From a checkpoint of a small sound classifier.
Model: 8.66M parameters, mfcc input, norm layernorm, activation swiglu, layers 12, width 192.
Training: soap at rate 0.0021, 10100 steps, batches of 384, held-out accuracy 100%.
Data: trained on short pieces for a synthesised band: melody, chords, bass and drums, 26041 training examples, 148.9 epochs.
Rows from block 3 of a small sound classifier, named by matrix and row number. Rows with one number belong to one neuron. Each number is 128 + 24 x the weight over its row's rms, rounded and kept within 0 to 255. All counts start at 0.
After each neuron's rows are labels from the 100 clips, of 14848, where the neuron reaches its largest size: "top examples" is what is common among them. Only what is clearly more common there than usual is listed. The data: short pieces for a synthesised band: melody, chords, bass and drums.
# gate: second MLP gate (model.blocks.3.mlp.gate.weight, 384x192), inputs 144-191
# fc1: second MLP up (model.blocks.3.mlp.fc1.weight, 384x192), inputs 144-191
# fc2: second MLP down (model.blocks.3.mlp.fc2.weight, 192x384, transposed), outputs 144-191

gate.61 [141 128 135 102 137 127 128 126 128 130 128 125 156 134 183 122 127 134  96 123 128  90  72 128 117 128 128 120 114 129  68 173 125 123 175 134 128 123 122 133 143 110 130 146  90 122 128 123]
fc1.61 [129 124 135  97 128 129 127 132 182 127 134 128 127 119 125 127 104 130 129 149 136 109 127 131 128 128 153 137 135 116 122 130 120 133 121 135 149 128 132 133 137 128 127 123 111 152 128 147]
fc2.61 [118 142 126 128 148 127 135 151 128 127 118 131 115 152  52 132 130 132 120 141  64 145 138 128 128  86 125 127 128 122 136 124 134 130 126 124 187 133 136 134 132 114 144 130 127 134 146 128]
top examples: tempo: 100 to 110 bpm

gate.371 [126 118 144 134  82  90 117 126 128 123 128 147 128 138 105 115 170 103 137 138 137 117 121 129 128 128 141 115 128 129 106 136 167 146 111 128 116 167 123 124 121 134 168 127 126 129 132 130]
fc1.371 [128 128 135 125 130 142 128 135 141 126  92 130 127 112  66 128 128 127 126 131 126 130 171 126 133 128 131 123 128 133 134 141 124 129 148 108 131 158 129 126 130 128 126 129 230 141 157 128]
fc2.371 [172 118 122 128 143 127 128 128 134 126 116 104 128 228 102 111 188 126 128 128 127 160  92 137 133  96 134 147 175 129 128 123 139 118 121 120 155 131 126  64 123 116 126 128 122 111 121 130]
top examples: tempo: 70 to 80 bpm

gate.164 [130 160 127 139  75 123  95 126 136 129 131 133 124 129 131 129  95 126 121 130 109 125 195 119 132 129 136 115 132 122 126  63  89  10 129 152 118 137 142 109 129 122 144 128 123 158 137 128]
fc1.164 [129 131 126 123 118 128  98 130 154 129 125 132 124 135  99 160 187 129 243 159 126 140 185 121 168 120 135 103 131 128 163 133 123  45 145 166 130 122 129 103 126 138 136 116 115  81  54 157]
fc2.164 [135 128 128 128 127 142 103 129 197 103 109 100 128 122 120 137 128  84 137 133 135 137 131 133 146 129 128 141 131 128 130 222  93 116 128 125 119 114 130 101 120 130 127 113 142 127 134 115]
top examples: reverberation; text has "room"; text has "reverberant"; tempo: 150 to 160 bpm

gate.40 [118  13 128 128 135 128 123 125  88 119 128 128 133 117 144 115 127 118 123 129 132 124 147 135 113 130 163  80  95 127 130 106 117 148 132 127 235 128 126 134 125 141 120 127 125 122 154 128]
fc1.40 [140 117 136  42 132 129 129  81 138 128 155 111 137 129 161 126 125 108 104 129 134 177  39 133 134 128 124 127 133 123 128 110 127  46 133 107 129 128 127 131 128 115 184 125 134 118 132 125]
fc2.40 [153 117  33 128 136 129 103  36 125  69 124 129 111 125 106 131 125 149 128 120  97 129 127 140 128 156 128 130 121 128 117 129 167 146 125 120 134 134 122 134 127 232 114 115 186 133  94 122]
top examples: tempo: 70 to 80 bpm; tempo: 80 to 90 bpm

gate.292 [131 130 129 144  82 139 106 128 128 132 130 106  77 124 184 140 104 148 152 162 130  84 155 128 129 125 137 108 130 132 121 121 128 130 141 130 128 128 115 115 141 119 125 123 132 145 124 128]
fc1.292 [142 130 111  93 128 123 124 170 151 127 133 131 181 121 126 130 116 128 130 126 136 128 148 128 134 126 137 122 219 128 210 127 126 137 175 129 150 177 128 104 137 131 113 116 128 129 127 102]
fc2.292 [149  98 133 108 116 152 164  36  53 147 127 136 150 128 103 140 113 143  62 133 128 110 159 128  99 154 129 143 124 127 140 124 192  97 135 125  97  76 131 134 135 126 131 142 119 122 124 128]
top examples: tempo: 160 to 170 bpm

gate.215 [137 133 129 124 128 160 131 128 128 129 112 128 146 140 118 139 139 133 122 131 128  62 125 129 131 160  82 124 144 128 119 126 113 151 124  72 166  66 127 130 129 223  99 137 131 124 124 131]
fc1.215 [144 133 120 125 135 163 158 127 127 199 124 134 125 128 125 217 101 131  95 130 122  84 106  49 154 128 130 128 145  84 123 130 131 158 123  88 132 117 134 129 129 210 130 199 131 129 120 167]
fc2.215 [128 128 199 102 109 127 131 127 178 121 133 137 127 170 128 154 125 117 118 113 128  90 116 133 172 131 127 139 167 123 126 122 134 129 129 151 118 130 181  47 129 126 112 119 129 140 127 128]
top examples: tempo: 70 to 80 bpm

gate.101 [117 128 130 135  97 127 127 139 124 134 125 128 128 159 135 128 127 128  86 134 131 145 125 134 108 135 130 111 127 127 127 128 129 146 139 125 132 130 122 133 151 113 128 122 120 128 122 161]
fc1.101 [137 151 104 112 162 133 148 100 117 120 128 128 127  78 123 127 131 129 159 120 124 101 138 112 135 112 125 160 129 128 128 128 128 132 124 148 128 127 139 124 109 144 124 131 164 128 134 120]
fc2.101 [156 161 124 136 120 127 115 131 142 144 127 129 126 130 126 184 128 156  67 147 128 115 131 155 128 132 124 111 120 130 128 122 139 138 128  57 138 151 128 160 120 128 159 127 148 128 117 119]
top examples: tempo: 100 to 110 bpm

gate.25 [137 125 121 128 128  83 125 135 127 157 126 128 129 134 129  84 144 117 107 109 126 123  29  71 119 129 163 120 125 128  96 140 103 130 131 128 128 128 128 124 128 128 128 123  74 128 127 151]
fc1.25 [139 142  98 122 122 161 159 128  58 129 168 128 129 114 136 111   0 153 129 128 127 132 130 128 130 117 128 127 124  85  46 127 126 130 124 123 241 132 128 113  60 128 126 197 139  94 125 193]
fc2.25 [101 152 124 128 128 129 131 117 119 134 130 128 138  74 127 113 128 128 127 144 125 147 107 127 147  81 128 130 127 128 128 128 108  96 128 125 132 127 133 128 136 169 128 123 104 133 130 102]
top examples: tempo: 160 to 170 bpm

gate.123 [128 130 114 145 124 129 123 127 127 133 126 134 129 125 127 131 133 129 128 127 128 127 155 138 122 128 177 127 135 126 103 139 130 143 128 133 135 128 123 167 126 160 126 124 128 116 117 130]
fc1.123 [109 152 129 127 128  77 132 127 124 153 126 121 128 112 110 144 128  71 128 127 128 141 134 128 140 127 132 130 150 126  20 126 128 128 119  98 128 144 127 131 130 174 143 128 128 129 128 171]
fc2.123 [157 130 129 127 126 118 128 136 100 128 129 150 129  92 126 205 120 128 129 108 122 130 120 109 133 128 129 128 128 127 125  59 255 136 128 140 128 101 128 130 131 128 128 128 128 132 134 128]
top examples: tempo: 70 to 80 bpm

gate.149 [132 128 128 145 132 143 129 104 173 125 130 155 126 158 149 128 132 151 128 141 160 116 115 127 144 130 137 131  72 125 156 130 123 126 138 148   0 125 132 131 122 120 127 124 135 113 145 124]
fc1.149 [146 168 155 215 140 181 108 128 122 122 122 143 127 122 129 132 129 129 126 124 127  98 151 135 155 130 130 128 122  57 131 128  66 130 130 104 139 135 123 142 131 151  93 160 130 129 157 175]
fc2.149 [ 98 133 176 161 105 147 123 132 159 129 143 120 128  83 131 120 151 126 107 132  93  91 115 141 133 127 122 127 161 126 128 129 143 165 130 128 129  74 128 124 126 134 156 126 132 143 123 138]
top examples: tempo: 160 to 170 bpm

gate.190 [117 123 119 130 130 123 117 185 145  19 129 127 139 120 127 123 129 128 127 132 136 165 135 118 127 122 112 116 141 118 123 125 248 110 138 129 132 133 111 119 129  77 122 128 125 131 127 151]
fc1.190 [157 129 119 128  65 130 124  98 142 154 156 101 101 126 124 120 157 106 125 123 119  27  89 126 127 128 128 144 126 136 100 156 104 231 106 151 149 129 162 128 139 127 129 131 136 128 159  63]
fc2.190 [135 128 122 115 183 152 116 126 129 143  93 132 126 127 130  72 136 172 149 145 118 141 179 128 130 201 111 127 121 127 125 138 122 128 124 126 102 110 107 132 191  61 130  67 103 158 143 145]
top examples: reverberation; text has "room"; text has "reverberant"

gate.370 [127  78 138 132 135 132  62 200 135 116 118 110 128 112 136 121 151 134 121 143 128 142 129 137 138 129  95 185 175 121 145 133 215 122 125 131 128 126 136 130 129 129 144 159 123 119 111 179]
fc1.370 [210 126 134  65 126  67 150 129 135 123  97 139 131 128 159 128 107  84 141 106 103 121 128 124 107 123 105  75 140 141  94 117 128 128 128 105 138 126 139 124 128 136 150  91 128 128 130 141]
fc2.370 [ 64 139 134 128 138 137 129 102 128 146  57 129 128 166 128 131 117 197 128 153 123 152 127  60 129  88 132 128 128 129 145 124 131 123 126 133 128 106 121 128 128 135 255 128 120 130 138 108]
top examples: reverberation; text has "room"; text has "reverberant"

gate.65 [163 149 124 128 199 103 159 142 128 140 130 123 139 146 130 130 106 135  99 136 127  76  50 145 130 127 155 107 125 114 137 120 136 125 114 127 129 133 126 127  98 122 135  79 128 130 102 148]
fc1.65 [107 130 128 142 182 125 104 129 118 138 146 149  96 129 127 144 139 186 118 132 120  50 119 135 160 127 162  85 111 113 154 155 118 138 149  82 127 101 104 115 126 126 130 127 132 127 134 151]
fc2.65 [120 127 188 149 111 126 128 181 123  64 136 125 118 106 130 141 143 135 204 100 118  98 135  97 118 119 123 120 187 175 128 102  38 118 135 128 116 103 125 168 131 121 119 128 181 128 131 132]
top examples: tempo: 160 to 170 bpm

gate.355 [142 126 127 178 135 126 110 128 126 127 128 129 126  87 176  92  46 128 133 128 128 122 138 120 129 113 126 128 129 141 101 128 129 135 127 132  83 140 137 128 128 119 146 128 131 132 132 129]
fc1.355 [125  94 125 141 138 140 143 118 125 124 122 128 128 134 126 130 136 129 121 137  88 172 131 129 111 164 150 135 105 120 132 127 126 127 122 127 128 125 131 103 127  98 119 128 119 129 128 133]
fc2.355 [127 180 125 130 144 136 130  87 150 128 113 141 126 130 178 148 164 130 121 148 128 144 118 134 120 138 127 129  99 123 113 114 128 255 123 128 128 128 118 129 129 130 124 118 125 127 124 130]
top examples: tempo: 70 to 80 bpm

gate.184 [128 128 121 127 129 143 127 134 181 149 125  94 125 134 128 130 108 123 128 195 136 126 128 136 137  93 121 139 124 131 127 144 129 106 243  57  79 129 114 140 133 128 128 129 253 107 126  87]
fc1.184 [130 129 133 157 122 149 132 121 127 142 139 102 129  79 127  42  80 148 106 113 161 196 147 115 100 148 110 131  90 128 131 128  82 162 111 177 129 168 128 140 127 129 128 128 127 129  69 126]
fc2.184 [120  86 126 102 126 121 135 123 127 140 104 128 128 136 142 124 127 161 133 181 129 116 170 128  62 143 128 128 112 192  50  26 130 152 119 121 170 130 129 129 129 131 154 128 128 125 161 128]
top examples: key: G# major

gate.22 [128 127  71 124 128 171 126 121 124  96 130 161 128 129  51  94 107 132 128 128 111 133 136 135 131 118 128 125 131 129 129 133 118 139 131 128 115 124 132 123 133 128 130 126 128  74  52 138]
fc1.22 [128 123 165 127  10 128 129 128 125  42 117 128 127 128 130 129 128 130 132 128 128 105 126 129 128 128 132 146 129 135  54 127 140 127 128 127 195 136 128 124 106 118 121 129 135 126 128 105]
fc2.22 [127 137 156 113 132 128 129 128 129 137 129 179 129 117 119 128 129 115 123 113  83 136 150 130 132 130 136 138 128 131 128  61  90 127 189 142 126 131 123 122 124 127 127 118 127 178 130 162]
top examples: tempo: 80 to 90 bpm

gate.54 [116  85 128 128 138  99  80 131 126 128  71 173  70 128 154 127 112 117 156 117 134 153  84 128  65 117 133 121 126 126 128 128 120 125 127 126 126 128 128 128 128 128 119 129 138 127 130 126]
fc1.54 [135 176 127 129 127 128 133 119 134 127 214  86 153 129 125 126 125 137  57 132 130  89 122 128 177 154 123 143 124 125 128 122 156 141 126 125 133 128 127 105 127 125 117 112 128 128 102 129]
fc2.54 [142 130 125 128 128 129 134 139 128 215 167 114 148 131 128 168 128 129 143 121 122 102 153 104 127 169 136 214 127 127 124 134 187 116 137 128 143 128 161 105 129 127 138 131 130 160 128 143]
top examples: tempo: 160 to 170 bpm; tempo: 150 to 160 bpm

gate.34 [111 132 158  97 138 131 112  71 123 159 113  98 150 144 128 141 143 127 130 131 119 120 190 111 132 127 128 120 125 128 140 129  89 133 127 127 138 100 142 127 129 128 132 135 128 128 210 106]
fc1.34 [129 115 128 103 128 131 121 128 120  61  94 130  77 117 128 121 148 132 180 127 125 111 144 125 128 132 126 152 135 130  76 128  96  94 128 128 127 124 166 111 129 143 116 130 160 126 122 154]
fc2.34 [140 126 128 138 128 162 116 126  75 152 160 130 121 135 150 127 126 165 201 128 124 131 128 139 149 126 133 118 169 129 125 134  59 122 129 153 130 124 128 141 131 131 204 112 133 131 124 131]
top examples: tempo: 80 to 90 bpm; tempo: 70 to 80 bpm

gate.260 [127 131 138 123 126 107 155 129 129 130 129 200 129 163 127 122 138 129 129 134 128 127  59  30 104 107 127 190 113 127 128 129  90 144 128 127 128 126 131 134 134 124 125 111 123 127 192 125]
fc1.260 [158 148 129 127 128 134 102 142 107 138 128 126 182 152  81 114 222  21 184 125 118 128 103 128 130 126 126 120 134 130 107 135 111 128 140  94 129 130 191 128 108 129 134 158 124 138 119 113]
fc2.260 [161 125 128 129  61 129 128  95 127 141 199 133 129 114 130 116 117 128  76 133 140 119 126 125 120 130 171 127 114 147 131 133 128 124 133 127 173 118 126 105 128 120 103 129 128 123  96 136]
top examples: tempo: 70 to 80 bpm